Rows from block 3, named by matrix and row number. Rows with one number belong to one channel. Each number is 500 + 50 x the weight over its row's rms, rounded and kept within 0 to 999. All counts start at 0. Numbers have three digits each. After the name is the row's rms in percent of the matrix's.
# convs0: first 3x3 conv (model.mid.0.convs.0.weight, 128x128x3x3, standardized in use), inputs 77-83, a 3x3 kernel for each
# convs1: second 3x3 conv (model.mid.0.convs.1.weight, 128x128x3x3, standardized in use, transposed), outputs 77-83, a 3x3 kernel for each
convs0.24 094:442542500388571483478495517495483514519496508462555540521499519525455502484481504484484507510478483493468525504465507537489481508448517495512524513538550573536500472489448439523454398549435
convs0.25 094:484446476517515521457431492490514502488514462467492469501490496486504486512571567541508471494490503493410488477521459499512508474468506528483523564488486496474456580451487505450491533490485
convs0.26 103:475438466525544566515538627497480490472476500443453516565529501547540514499528507474476503500523554515495536515473451503490429481468468502482464493509485504481458459445534543626615500530562
convs0.27 099:493417483489405517487488513460413462454415489453403485533534545527527490556520552471386422491481483523530523501407410477448448496492411520482453532561487548526484527517498578448547527450438
convs0.28 102:544460487521520517484478484476502537423434453443422425530468498509562569462472488504587473535534460457485481474493492451512518447503510557519512540508491511520463503505554507427536480415550
convs0.29 098:505482494498448501499461475439429474476467512546547543485468488504487547502467521469518514516548558468499490502427495521476556496480495535563512535548504519532500529489542492541484488546492
convs0.30 109:520490510514489520491530514485622580515455476555434472537536520458460484518511485473450483510496486518506533629630419484482486456431613476529489413429398495529512565516482433466500550555536
convs0.31 110:528645514508460475488425501578520549501503471452554471453456493530539508488478496571384512474529489487674561391359479523497435615613515511497513448442458508509526534566475477468439488528551
convs0.32 096:481500485514488468508484485504471503517526475491487488438574531532409449602505563523528499504483492516468476498512482503501505449481468490491504479430446457523515473464470480510456500401500
convs0.33 108:474640534526520520465474478471468590556534521507531554503505500505461502447620556561446569448525526490570480443495505523422546557484595561507610406521565436633563579478446500533487501486486
convs0.34 104:470475457494530519514538489508472465508501493525482499469541447479515505531627538444410424473546511491556519473524495487491497505482495535593543465508493466531517405375454518573502475581489
convs0.35 099:458510527511493513567526492579481551541492533504501505467473488515522525402398427473531460438482402487569493478434620489459542480541517551595576449468507480482497494584464499579507490545449
convs0.36 086:503610511477525481528417500513512520512474526492448480493539501530493517482451486543508535453442472496527525496496518498514503481489435519508479525567513501582545486516538562626561463483473
convs0.37 101:521546483490449478531421500460464443512463515515405516443486444541484453564682560553565560469515477502460545498462427519502517511487517524550523529477532607585552479504426484500536513585475
convs0.38 107:558614612466486488403433453571528508496522537506512480478493495459476527471562520419438412503532517527540582503563784508537444498517286567510485450473488517564529488453506505473496487508536
convs0.39 103:490477483492511500489503483481499454442468485484472467484488505513504474461422548473510489521508496515471537484484522463501546497490492503551523556587599484472536524532504502518385436497495
convs0.40 100:565496486500513502529512499497498528540534552540553534493530520469505503485516469476593505502499511530518554513550530470523530464460503567528544493531552499548549506663475490482504520495586
convs0.41 103:512557488478535521516546535463514556514502521491480478542505523493488525411452470503497596506512498466598529488439497495452480479505469421493505564569556482488464521508408562432493479473461
convs0.42 096:478505461525509500508480520449525486498575507422572494435464485429461439425364435519558452528559492472550495487595458475539451465524498504505543561618610472466422606439506557478486490470453
convs0.43 093:477544502479554472479528496497479497508506539519495508493501460483496457476495456457493517454500492484504510500499477494483516525513549412527474488570496484508497550541561484466491438507486
convs0.44 103:532525503532509501480484493535498501527485563519517509524483502555522528527551544505503482558513476526437489509531406551524527549478551619561583604590556541575403515476469557579564511560454
convs0.45 104:513482466443557446464579479394459484531550468540541460505577510465453487496564522504604598439498478515475489485428484489528522501593510464547568523495531501510527451556526432512512571522447
convs0.46 093:474507489470492482512489473511474507498497504504510508528513507508475490491526514497438519505496467476446504523448478500468506538482521441429447506479501474453455527585485449527468458470505
convs0.47 095:501516505468486479536471509483465504501499488495510504437527504503543521460486528535444562468402510514562552539475509484462492537524566493515495524541474494522409513551506534558450443469412
convs0.48 097:526515472644586568617544536581478491600467527610463514504485496509494490445440454464460498524526567479489566505511515517530523509517521456587469479563495431551486449629476443512443510381431
convs0.49 111:548619486540473514552436495448410432567521515588574487494502474540521525509487493460430491553534491593609492538536441511532531502568511489422545465486518469566503546520539432509482472598477
convs0.50 108:491480487511554484525593491484505490535508482513557578511425533470430478574536550528551543505501471495535482507509550502497490488486477523527463474396432497504526527532506486507449458378473
convs0.51 103:530537486516491514463502523511496503507519518495528534524527459542526492524563549498507493501486567451526499487517485526532485450493501593588567643620470467502451480486459485491523536496512
convs0.52 090:451379529436337488462358494439416498438416482453465496497532488516526502488463438488372457508389492557444490515446446484452422475459465527605582492549536522566543504561537493566544474509575
convs0.53 100:476445489475509465514564499550491515493469544465408491508473487552375460509648544494549512475528483515457529541462531506472482515446459502451490462448533513585467483540423576542453485455422
convs0.54 098:490421491482456526490450486478488510507492521490485489540511519510532529566551589480476428455541436463538464535453499495447489534449484532448463523513492481535449482467497566500519520494516
convs0.55 098:495499533478493517463452500518566511462514476495534511539574553550550538586685708495452450508509509462489463458479486506495487462476461545572538485482471493529484443455415470542471484509502
convs0.56 090:476444419513480473493492499441402455374359377353357368481473476445477495527525527501510486572564526505500483406360426427375445472407462464511505510556531492521483470541501471511483474515483
convs0.57 096:503563552547560605514625582574620585554592576548620580537510490501458525484469540506477685529495634532540664517583618519565530536571564416484358452486359455488432482524490513620487488603457
convs0.58 109:507318448495461493530688544490505468504503506533564539508486495512543547470489478498726530494493510536384478535310533493495513467746504482497460427442432537412530553606575491538460561651533
convs0.59 095:488495504530540524498417514489550506517524506493517495504530503503490499520555463459501480535555522473441522466477504490534498491505514538594535498492527487498498506486503496472404456409402
convs0.60 099:545545523536491479509530519483520485505523513501589498505461537494459443470501465543623507516614503492524483490575508457507470488503552453485432560547586401361401484484488515448436519580603
convs0.61 101:415415466506540469558602537422489381520580508669721586479451460474526490454495506463349517533639521519679493408417376513589557544733593464488484507552579530532575526546463547467495502422490
convs0.62 100:505507497491497475512478507497501478515476479508525529522529565507488463501549461506607447494501485474547501498559482485506480518446520604589571455485488444512488514421421472487449465559490
convs0.63 110:482488530496512504527540517632464524480537530447574474515540532479473426507558552567648522503476501452445513477540417502518514505469590542450577493519513559603536408525507481481515528318486
convs0.64 094:502547485535562530526472516507458534474469510479496490506501506484496478486539516485582528478521469471512496525481503486454495504466497477470491439433443487490471600550534567538536510554501
convs0.65 108:519556548491522499465502455485407442510551539446513490465502495538515551400413427493565486484509547496524562514786465482425473456316464528526461484492473495534509605562475458531500491519403
convs0.66 098:523578503508587489568611488511492467515492476549551518472519523481515494429461494516480525549532503579586517518548502479521492505623534412425355465456434383431430443552501443512500488548542
convs0.67 089:502443515494423471493502460511535525497480490473442482493481477506456505461430499509508503519513442512470481510478530465506466497523458507551513533559529475436492463469587543479564546572534
convs0.68 100:590444495552424470555471493513460471519525516526542547465526556549519557481516487587521489632460506552439483484524469468550545542551521451479462573549458544489455451528503440489464402340453
convs0.69 100:497511487473528501458555446484529458538490499499495509540477507494513516516540550497524494481499416453509427495532488507490485487505488491528541442484502506527504459520536412436488447477451
convs0.70 101:526625511491584501479495489462513453511483472592538551545526474469456497426414436491490513574565515456589480600534590485412514472436463467599537416514543441430512527686527468612539423489446
convs0.71 084:520493492531546508506509497548544538487465497499497499551559533491452480481492512464416450526465542472489499522530465496513482482532493513507488471527463446538463492575459437595421449468454
convs0.72 099:411553481477520518528536556484456497574547607538595593506530518509511454475541437537459473499526482460593444449627510498446546553423526509450549420480516453536513563569584478522455489587399
convs0.73 104:519530468537554550507530501507460453524508532525498493516532499469546513483482430497537539516490647518488550494467510495513508507507505487498381542601484582621536524542582543557549491499557
convs0.74 104:535539564516576508549521501514456512456426486503431502466524485511518456519466500517543533482563478471525478458483516487506493489468455491507535468515558378455539464574551507553547515529539
convs0.75 098:491408413476394436457381435537622575606688600567660586516522511475482483491535496453438477486458447444397462523577656567575667494585644466482452482492469485525504459424437496428510497471498
convs0.76 096:465564440464567464460572490519566501476458437460458419530530545505525497495456485450401456516458506472469483441352479483426538491456590560577527472481414556592504547423454512453485506520442
convs0.77 099:510471486563507519575547534476476495497520519429480498480474521501518540440404508531434523513510486544551520531496520499476475495431472493509482483512517472489524512446539543503572566517550
convs0.78 106:520518479523478444544428440488506397514488490527515485524551541562576544498517474529458531540535463515554451507492516458490483503498474484548481526488508564479505523577463500482453513455448
convs0.79 108:512579519479509454504473477503537521511513492511490515518505515508500520490486490473443520484508522527667535491530480481508487506513552557548542493498435451550466554328480506539474546369532
convs0.80 093:477463475419385420387348407470468538538524544505488502502542503471520519531542554455438470414395467421392484514468508520495534467458487496503475573522509524477518560483493586475542567485499
convs0.81 106:478557530456451504488467527434516517462548487533635554486547518468433427518572575476365503495463492546551600413525568500472544543500595550572468463451420457468426486489460497521493578602585
convs0.82 093:467462440473444428443378350461507459504527498442463438518516518586542557511447467496488565417452479460480453498530464470526476460517442521538515551563561527473472552533520514580520495569560
convs0.83 100:513522483500522482535571413537455503504473461455486417460430495505514514530490493484519542493462472494591520505504470483475484489484517480455500482523483535638506503548456536517426486506423
convs0.84 098:514519454483507481506528490492489468490525533501504493471460454447565484511688557482407485478463440531525493475492523529480529480459505345359371555539479495452444521460437478618541511562561
convs0.85 094:487580501500599508506532462559588524563609550526564496435404408435393430496472452516561520515594524533587494492492548545570537516569518468489482478444450468438448524442504483406471506465492
convs0.86 094:494430449470461462524570542460431479479473476490482489465452486490468505522489515504586420498515469559486552433468402484524502538484540470459518422464415393378349539452458501517554417528469
convs0.87 102:525588561560585575545610563482514496457443474488455435499501514523482469554542545510571533556605564539550506474462474476478451474478414487525479584527518519447429455510604498522515471524502
convs0.88 099:481513498457521488488484496510534495506507514504525527452520491493483464497448452504474555523520505470454537514530519502510490497453509593542446549475479429433478557543513492504492585523478
convs0.89 093:457462499486499503463460444444464431446484473464502445433472466459465476506505446444548453373463422403464418391385424454467466521526469451486478456461485491481508451449443476466436467442427
convs0.90 099:491533479507568515467493458514504463551539600533488515507466498506504513478466486442390489518463513445379455529545525564617577537589509518465522539505532529522570635528490528448460544406455
convs0.91 093:441435484443397422411360435494498486507504501555540568495510500492446426448443401451441396435475356471468414522504507516553521525560516540545549583554589576552553572554538484488441598561531
convs0.92 099:497386556512352582485341582457432476503432520447387482482465504583607575510520497490548610501513649472493561498454379500493338449471353551604616482529562517549588402488600454528595456458525
convs0.93 098:491488508569536554579504531502476482481502503438451465492559474490576527469482483493454466505585459557566516506454425501526507457487471475461455568590552578518551537475497507523553508560487
convs0.94 100:485489555540492626533505619428494525421458452461516497560559506452390406545496496548480581559536606536516605529537560490480497489460528515508536442402453448451481577534506532534529455449489
convs0.95 104:533501523464507477519550477436523492467462466555496516509475474455497489477515513499569548470462450539534459510427544480483432508544422461569430475423453470431493534619528536474478506602522
convs0.96 110:517578465471478484497470517487444520497510510539601518535470467498476489477469510365469510491535538602544490573457508470522502474569518434469478454449449493469492463645543524557483633530526
convs0.97 099:489541485504511508470479493477529500474492473496496491528566555494433456504661532507459442516482503507438483498505493465521501511489484471487494504527545430460438506497473455396396502521462
convs0.98 103:501585532466439476488378483504472532517554535496544521533534499482452489457411466519498492478499478476480474472616495544468546542464544539446502511541508512574530501492521501492528567501512
convs0.99 089:497512490509530479486492456527513516491501487431496486428474472522549537507531524477528511465505467482525501481496497509499494485475494493503445458465413433449390510577502508569493529604510
convs0.100 097:478524491517563532488445495448566511519597544498511482481516515456566529479556496476544491535613516486513471479559536514531525480495476453488503465524505409484460478543506506469504517371533
convs0.101 104:479487498512480501517454531450457461449488500456476451493503490501500502535523449541472542596510511541476521477461454485494489486484462504531509565576636571628572513496450486553520434511541
convs0.102 101:484470521490494499471517513568573531458498497530577527476446482492498472461467443470497536521498507539485481521494546475492508519532506577543550495493469495491477428435473507638512492504420
convs0.103 102:518530496476460506508489485471484472505481480475499475513557534561597549534690567508473538522462499504414500508465474512523524526513460498521483522551532509535494435437461426476487498538467
convs0.104 106:543488488520553553460487501514508527546468528543451529525472515559517571488524544490565519533540526482479481513461539513523509507533489558560590541538496522472467476433530516553515491468400
convs0.105 102:541532556549468528595405531527514509628550523577520540509493493579497479535547586512477539501513502555453472520551537543559485520577480541588545494487534572580564460477425475430460557545516
convs0.106 092:450504467478471456482427419480458496501500496498519476456463460501496506454441446462434518499504529502545525505560471489519472475484478508487465509500477568590554512524480503528499498512476
convs0.107 105:486417453490509501492582547538556514546532497531509538481500484543555467499471472548715510487446511473392448549579648485460500452445429544411495472492444491465517527498492480485466619520464
convs0.108 099:515545517510495512516524537512482500502547518495492480505549533535585531507567550525517520468505537504535492514536490494495504483485508575563566497497475550527558499530391468507449561578524
convs0.109 102:580514543605498524606489470506531493516536484521544526469435535601589503565585506654514463587536512538548499555569502496513484493542481521471527436435408460510452469494513502507534543542462
convs0.110 097:536570521580558491443563452548486463509502518533559506503455461533518528491530484512545543500537555504506505469539508492521533531537552528551482502578536571654551483464549541533482510501615
convs0.111 100:524550523433522484446457481538598485525505531507452532537533525491507551584504510461630513504524515495428506556550636484524548448457466462525543552611607534487586346372486442479505500420485
convs0.112 102:493481478475464525467498576567579533505512489506561454447401447538560549461440526513568615484474480495573495426551544494493509521572546511498447450464429442423398518516419534458460538582512
convs0.113 097:431383497434383469450406509438475469484473472444417445500530555509514539509572554505492399460425354488417386466445448465485487445454434519567600556557537498526469546499525492526524538539506
convs0.114 092:478459509439487456452478439501538491515488455467426455536454451506468432491477491446546484433512446432541423532430526552459492456424411557514517447403440495492535554540521460458493513438499
convs0.115 101:448529489523464494595497546543504475496454493529411507457468467523549519556616535475502497450450471581568555487496433486535499517538482498499459438538513489587512485493528478533453525554522
convs0.116 104:438464462450480491442474480439469431507512568521489500458431483515504523468484513484451503447401481483459515453493478565552649492492686599589570474435439540534500394527441487586585438439427
convs0.117 100:522543491495532497468530506398423428439468497427421470490460508431415448464432461529537525527565504485543485477414465483478477522461455602634565552574532504471479523492531600573617514512551
convs0.118 102:525560519481509470537518501496518520516491472558537499500479488499481497501472481503551492508517484517528446498276469503486477520729520492428487456436436538462497459565500469485500482548468
convs0.119 105:548467496513506485495495474506519501474503498538459549467469526478460506470520470501491503532492510497489445480560610518537491542478420515696503538463428544425443576518569513458473528552504
convs0.120 097:516489441495495462513490481515510485465499480483502491508539530455512463469523529536507487458538477497558487519510514501461504500502519442465552372440516442512584571532532595545559524538471
convs0.121 103:485474531546495540496405477433475458458457454460463489535558555498460557444373357511516503472521507469553471477462467477486482504490469507595533538607562457494480517401449517448499597548536
convs0.122 105:516488544535535489503576485504603512489511489515480506500575557458418442492495573563539406509499484493464598431528479520533512549486528450401470521528435543541476500518522493519526504567606
convs1.24 100:491525532531605559481502552478546540531562469506521412487481501497432466518500571573563558455458542488455448499559471479520467520526514496468495522536546582486483520492498557427522513478553
convs1.25 095:540405473440419468455519519484487497535498473456431439548528552478579581497533487494544465487472451652580594594406462525533487476521505511477482582509544574444508543501611494406416536518549
convs1.26 096:477451527507483488542466500478485481472486464483467470443464487436525462509524487502437485518468502469509524464570471497529540473428451495547475521576526524635527522597562377513540472482571
convs1.27 091:416429441541533511545556483514582518419455474533529502505530527498487548479521554478475516507552493451555535514544537456436493426394483458402398444522510516581524539539570492437520494463527
convs1.28 103:457476501442412418542460379501524418482528514518558499506484584550499539497468458511525413404421394406419449600525498541504563535499457514520529474531558522481572495474548492497553520484583
convs1.29 096:525445506417407383484502458494568497529558522492553494394431447492549478472525500494569547484473475475427457516557481579606545532548545559624577436465458381431440482534523505506501479504522
convs1.30 107:547549565445481478438510425402216643524505496581764381466463497522484525463512494588564557475526468511568508529523454479491478424575576495525485608658535544582517475423539476489548409472549
convs1.31 111:529711501490539524480248463447527432477520462549457524487404489556479459475426532485324488525483508459605515510617602455481423542391373509434501540486519522425504493549508516480515523499509
convs1.32 105:483497518459465512528508509537512530518482442474462522541482653488419480483583520624510568538537516610556500511491509521524568535456505541535478458478502432386453494434478554640494502581522
convs1.33 106:447557430494507511444311510515639514552522411623495416505559425385332453522543532477461472520566531452523448547511569467463503330466422522405507498557589439474529533559561476425494433492528
convs1.34 105:505492511474521466488539498444485513459512516460472463564586553432477474490494508467542466441475447530520494501452529493494512505479521503485507518423482566509553502536501497537526466480461
convs1.35 095:521433392544518465504523523499526417517505488559557615552564597502522528515542501445487478546551556570496490495525486532447419510418471527456482546493504496406454470522428503504505524505539
convs1.36 108:490542452506580564500505539485442491488485483453492472529507478431500437459490489488470536528573579445454418501460559404353477448446490453385554522458546441399456499475579478413538435297439
convs1.37 093:506513522453460414514500428475428496538511557493491406428452445559537568527491390511514449612583529447399387504473456521462539480453503491521483458486477478439479426602554528594583528601528
convs1.38 106:622639536489523511343398422550464402467486450459548678450546521445454452433508475424438476489478464549604520318541515443510481589527529472455536519494542547440513582523547535549513536475461
convs1.39 099:540492473459458477496568493457460455513506484551552480386440560320428458444492591622601555507505482505485536421506529494460455503473472471464530408436446446465461530587550492514424477548559
convs1.40 097:420396516504540507512553473519435531535512542489573464422556485467557504449492559546533511481491550461461528455483500448474459438522489510442523508454520515541516473483348496458464517451476
convs1.41 103:404493431488516492425349477509500593475429487545557467484474620421371433576560535466445549499532484493532533526516503501447463464451462464373467517476470597527551490452513512520470506539492
convs1.42 095:442454445521520518459511541461578570489576534530551566591541560501510421453449449461551487499557528492549480444433436527486437542541523395362398468492504507586582584465526540440467627539590
convs1.43 109:463503478481493516541523566493399467481443515482492540465480436459514515531577558486461427506551556472519497550566560478492540494452457449393487560476581437373461484563514461449490498477539
convs1.44 097:408476465400430476421453520526501501510557566494575611515537524466499473500564534480536471494514480505564514578548598523481553414434461461497521578566564511495497523507544420426440555510554
convs1.45 112:436362596471438515464575510445556571519521491501417412454581519456510574486611553533621601478542449537565469512622535534500478445492501426461415496571528485513474534550438559495559484467453
convs1.46 101:478433482531525508522537511521552468495477548530541539441499487502473533476515480508480497533532467584489507507564531472518486506470454553569596541498472542525503545480510488464499522523549
convs1.47 097:513573551423507484449440441512497468513485473543578511540527543533533550496460515460595524468549451509485471521518451510520486477456491534476524519402466516415461532632576496496451497454427
convs1.48 086:485578497435471465464520569471562557531577602501509528493555509506535508500487451492526492479597465508582452553457624477439542419391466549594538537578538501524499475517498467445466481395501
convs1.49 111:421590566497462497499335450571672594551480550396249453495571612484502494467465459395450441475530507546600558522448496459475516387496546493459493574529485466452481435507494480553472467609455
convs1.50 108:527475495468519479505586551608608542464459510425445411454450547508523513472526527533608559490505502457467558398517491471491417488532511490471438563562499483425557528331487512448501497314484
convs1.51 097:509512515467481457507525480510535503477483466501499481443476574584435351514457445468513527557491460502486496515527480444491529548519513516460444578437478486424487458481474461513485511510502
convs1.52 097:494528479525575530522553583509494475455402443501469493483557524439509458448519474506423444415396460464427500491511447519532522474492503432412497478486551496512510500572496502548524428530433
convs1.53 111:497448506487515547478543514477472488522462469481556523504583482490466610539492481512545517495573546503507547559556493469447475525539543591633529524484448561551538446484472525501494514534531
convs1.54 102:448420505440402518506432498498530487509531522558480524472397469494516541467496503462440459461473413518555539450326425465477551574525559564495533471412430439378391497410475490471522439452441
convs1.55 091:502529551463423462535487495473467441566529542469439497530559546467445468486516502456455439537549493564596547481448412469459474476449441485454474501502511638626573524503514532524532467448456
convs1.56 077:496501422482492429488484401449485446463456453596565568529531489546499445460468466514529501436503460439470448530514486506443422498450420581571604505490532492466517513469437548498503540551591
convs1.57 084:518387471481404462435399462486552552543589529473581512472534464470465467447447485349525504406525500403510475462484466538498474572480480541490504568488498605609588517494546557528604536472561
convs1.58 101:448168480504537490618938495492497612499508510488435450568409533513458506475405477560656464528503524482303503472638450507477498548242544476426487523481557469400500498578452477561485538578541
convs1.59 104:522480497484473524528415464505452484408441435520528486521543508418423453473469473442452481513559533524472483469433480502472549499474506503536470522440477544513449480418451547619474493545476
convs1.60 104:527605526515620495527527478506352463547523522486500520540626512515560488529530487526497514439417444529542552480473439520559507431499417476543535439429507514430574432427458530597502482528511
convs1.61 104:484434514492462555520550507490564499502556509422459468452501549454515527416449440521609503489630483544562484554576601474573512463485511489450500550492501496470503577557496477533494429492412
convs1.62 101:526522477545571482517443479497410524479454532494515545517655464462525411512566518495467498533381515499442465547483521454411507494466554464375494526506477438397497533463570585607504437458463
convs1.63 105:568424420469513501452541566529612249502506474504481680544593525518496454487514481490611486504515501516416473546465531487484494452534452495453470510538544495524496445443443508481475470421489
convs1.64 100:535537529521555484524552498464470428436371435519510489540535538471512476527484490446495444509504485495469509549500499462395479511469503502471402549535573525502485458552573426408459439363433
convs1.65 105:484541526469499486513540551499677483518515572477322590503496509485460536538530480473436526448440487476383468550229474531412514469583531418488476450507498493511513476527607483523546475414496
convs1.66 090:531497513489493510499467518489494491527526519530445443489537468441457460447475531544433487554499556545455488458503501535561569569588606524526558505465515489457468532404443469391438476477505
convs1.67 095:476550470496566544494528486503456504423377424503557548537561499497560507478527543532419541495475554583564543515555502504424508584522562572577535483437503413456499543482500425467438436516520
convs1.68 097:518526474417411468538476462485528397506529547436476554517514451563485428575445451442435553460424422529481525638517503571483458514484514482411399575506471547525453523620437453510350442514391
convs1.69 105:499514550538468545463482464497404517572526543446571443494494494427456449455455469493433441498509533535479530519449548492424547470483555466516552509459469530440440525514541525522505582554501
convs1.70 107:549558560531471471550411404553603608523489447453502451504546600487536560439525531427428485498523458547649531398414474505460497515497578456537567418468517479502566472630598381390443417444562
convs1.71 111:493522622513536560497485466541527532514451509510490496475506472467533480515460481441377463455457505517521528484508485438431466530478513503491512440426475569561556446461474453502517492492494
convs1.72 097:512475454485378484581404638536530526545547497461425473503512388493500454482475491512509539493516500539584478489467524569554519556536419494591553559596547537492495548525548452448524398524513
convs1.73 093:420481489478504518500532517550431419555476464495509501484520474519535530457448479463466471485451461454491494426433442444490495508482528464559514479586508469440402499497467495521504582440437
convs1.74 099:447488408528562508450478394490435481474429453502500499554569536485484483520451545420395466461504462530453500438429454452398423514512478576547563512477469509519514396297342551466458414439519
convs1.75 095:575601556507572516530533518462485442460486509465504506454487392472506487408452437449381332451509419564599512508573458566600563511587512455516529384432499448500557483425477527474504529484446
convs1.76 101:487624441505608511558586534548393461524416499568566559567531465546496517551466529449418518476539553513555550519601513499550534468479473494441390559533487586511491637488494590525487630559445
convs1.77 096:423470484477531560423515516490501534476526534486526498585541564667634671578525541457420551434417523458403475474494489484509485566623506537445498491361478552411498538424443527488469479496431
convs1.78 108:571639525475467472517400457603458508464455519436426455448512456541505444547588494567436533501584580481624535455536447493512413521522445515554537525509491541433438556517536608579483563564535
convs1.79 104:534643440529511506510292516474420546513511533497555484591547499530521587475476514490519433559518527537502549517512498479493466492471457474448447487544481471564480474296482519403476476319484
convs1.80 086:518581536467579495431601570530525445543511480548504475553573552433492525454493464544486446520489475525446459492568458492578513458504437476423525580520535567461511528538582387465574433589549
convs1.81 106:616604501537533512494375482552644566513552488394481439492622571450471509491508572445428462477521455590601464471527525523558527489618424440511459475500503515574521483419494482446585524551519
convs1.82 092:485489448497520440509589508522498551514441533529453536528528514512508483502529518474496495483507473538519497447396422493472478457450453551548575534502568516509569428363412541447471603533601
convs1.83 099:471490481454467491467526526518489454514520470523522520450357446519459580547458525593535534547467468481438432466508548451487514429534568426368428491473489435369427552521463558538512551489561
convs1.84 100:483457468519492514519492498525494474534518544509506534428470439511500513424433511534422435556511552494457471491521490553533520539489523533543548474452473560527503492479510555586597513574444
convs1.85 080:448481471407438442437474475487512479568612580584595598473546543503570541489572506412493478399489481450528472459386411503482494573576538544563577456433477478407461500417447548429495529406453
convs1.86 100:493513490538518509549497557510476489459425449475456532523543511485510522460380448512420536508451520473437523462596497508489490458391443586445490466428489489561569519506525497441473473517542
convs1.87 098:562489543503448461469468471490450522537559531494537504490517438537535386545479407457456574427387454497423497519552473521547503430441441451514454486499499614596571490537447493497476482522486
convs1.88 133:497480469492455507585490466544538508530455465482475521501500488511403511466492525500532473510502517543459477532466531471493485533493478493504489484468497529518505421396431495473495449470496
convs1.89 078:506441438523503528513519553502515579491495555550516545488509398420446435428474475502528456537583456486558417535529490499493498523471483565546573446437499451436489456403467445396526525454548
convs1.90 084:538562503489509489499485543463552620470600688462522607536537518507592495451546434501469419516508446540606515506527517569587612477545571473389549461383494501428477513575553490488478501420442
convs1.91 090:579590491528550507519409426528558556546546506450538436552509419545425445477460435579447526536508527598586541541538548535457462487501576487411423527536525522515540476477432553486415509497488
convs1.92 098:457396545513462494544504473488475481487485525419502546483439498521531526428431487514588501434459472465493539421445409469478502510427490489561511466548530439539531554596540428494546436494503
convs1.93 100:522526467516491511436372465494492467507501490526483499460466453539530554444394452524542492576594570565622570462527479462492503466494518482489491539532535514538519522452466505512574381424484
convs1.94 094:518533510516522514527469491510502518503443492517470504490448499444469475445476504568485421544523524579461380542495499446415498525519458540542510545570587460490471419533546469543555503540501
convs1.95 104:525537562479456475445519476541401550481442510493583493479430393491489481487543487547551553477504459458528525421576462521540521512528512511604478505478431565455481548536514509522431487497374
convs1.96 107:448591631523535498558392378518639611491476498484351444534500474536525553554543490516462493516480487478597580568569398481503511484434540494539495507542517473516547502495477491505508500557578
convs1.97 105:501462537450477505536499563533503512513496497455471472398452452469500521512514504538470550487499488537491477523476518521458546544538486547595522528462510515459476516470564568663558463535481
convs1.98 099:524643542526529518495330473531689545524543499503390488502561544596598580558432504491512538454464501508498525528458530474534509447551505444447458471428448466507515500518515547542497469499454
convs1.99 076:503493459456467445482506481423381395439439473476462484471465459517530523534532522537564501485499464521530509511481461508464478547520533510544546473465460375347386488497503479509504530524543
convs1.100 098:500508542498457488525463517450464441544567533532537468530542535518502491394495429510416493464505478488542517453436467515455520554633514516477440483518533523586532497482490541544524489525458
convs1.101 098:470508490454458485496414540493499537458469569486471449619569488554540499511536544446403597542453472543510487530489475410423509480496520439393384478423473506474437509504504484549570472522539
convs1.102 099:526499513492434496473457499480447496454491497546507532528539477593609517476531493497491514502411487563530530498521485467448444555479517531489535471425513519501523531592476492534467466448486
convs1.103 095:444476521473457531472484499468444501497511566467427482474541470491493478475469469510453456536458500572516503567570565488505512545462519444467466443471454401408427513535491499484497471459399
convs1.104 100:439448486477493495529540489486438508561501494524437552495532533572533491505551522563546510548537503502479418444495471577574597479396486488455445455516517536564552438499531532576530474488559
convs1.105 098:559548524548511526575509533526440578539470454493528338497579544669527404462543438542427476547566571542634448478517482527532499529583585469455477462505551532514499504556495522552525461582608
convs1.106 080:438501482455464487488472526497513544448439526487465562546589583539543507586579497490494439501530454475510445557534568462444471451454500440413427453464497388379432537552564582596539596613567
convs1.107 115:439355387523533496564707565476554453472543441417491502537499492489502528583496597533667521580589541507394365414471495493492450573504477520436513551506546556483505520524541519485536487377631
convs1.108 100:516450448605515504569474525490473445516477522488444521535494523535527534590567581434404442571564517498597541555605502508554439557556452541511505571611525465464446437482454450458484483560456
convs1.109 104:463466453516514487481487445554585522506551493514541485539578425410466452569509483483480429474511452501508427545521501478443503538492521406404464535580552627494525512442491515593596523540535
convs1.110 097:459490503530548554499488494514458478531584568462499520442553472445502487513464587461463495352427410394481498520554491473550513512584539496430424531528502480406464524429415566572606574459554
convs1.111 102:515442532471529469423498425508414455487431497495527503538536486567510514478547565470549440524494353467459403454548504486468467511526521466474488516515480489529503601528422599460470536475503
convs1.112 100:407522440435514461563562502453460462489520536530581544463534534527589576476558580601557485494544460436509498524495499492452455493521544510437495557557477562451505516495476460551508467498467
convs1.113 099:515423531496460520518513547483515541441464519437522582501509553506511505565499558463528485547518467450429400525467431518485478557466503569453468538514515418474460479529486485474362530510458
convs1.114 098:500455500500480492586591519536488461492456378502543491457520482452478415528581480431481463462509482482509488481571511445472402516487452532538561495543566428400454532482577473468529581555568
convs1.115 103:494595489443449445448493553488387513507540543495605524520527469470462481434514528518385475447364465542523555539538540510520520472405501395402498458500529504526515529444518420418564500501546
convs1.116 108:428442408464510432509642522564493536446485553448543392485492525496502503548516582507509496557507458551600530607608537503480491448445465503534519548518569464412454675601540496553451561515502
convs1.117 089:453465501530579580514522509505491493435562493426553532493490527427421454509473456468508481513590561440509497533587606480506563501462512427379417534550516460452465515440494506395441571449530
convs1.118 103:527504508517469502583433431426415485543492518502541498456440496498481515517526521450471499532536567487496477537565587480430542549344588525486493521517506508513511488443469519493463492483489
convs1.119 107:544482537471443478521562421568523501460510475447463481397332395479400518564503554606627608462458471479513578438438491504476485519444493508576471459484454513431541599617604502526531472445426
convs1.120 094:484436477501456506541469461521483520488461498447435516546555471532575500514493517500474515491486424450471456489461537476533545486515475525582546504532508470464541481441511455438515536500559
convs1.121 107:539532445488489483519562546576560587463494532434490470478441349540507493442472482515544587478440424517512501477429375591531526557517488523531501518532515519568531435420495441484522484472470
convs1.122 105:556451496453440456432515501447419533482508541484591480525547523522418556538443537490540531473513514588493455490442526474388508482441451525457457518498539469529516462532455514593480523590476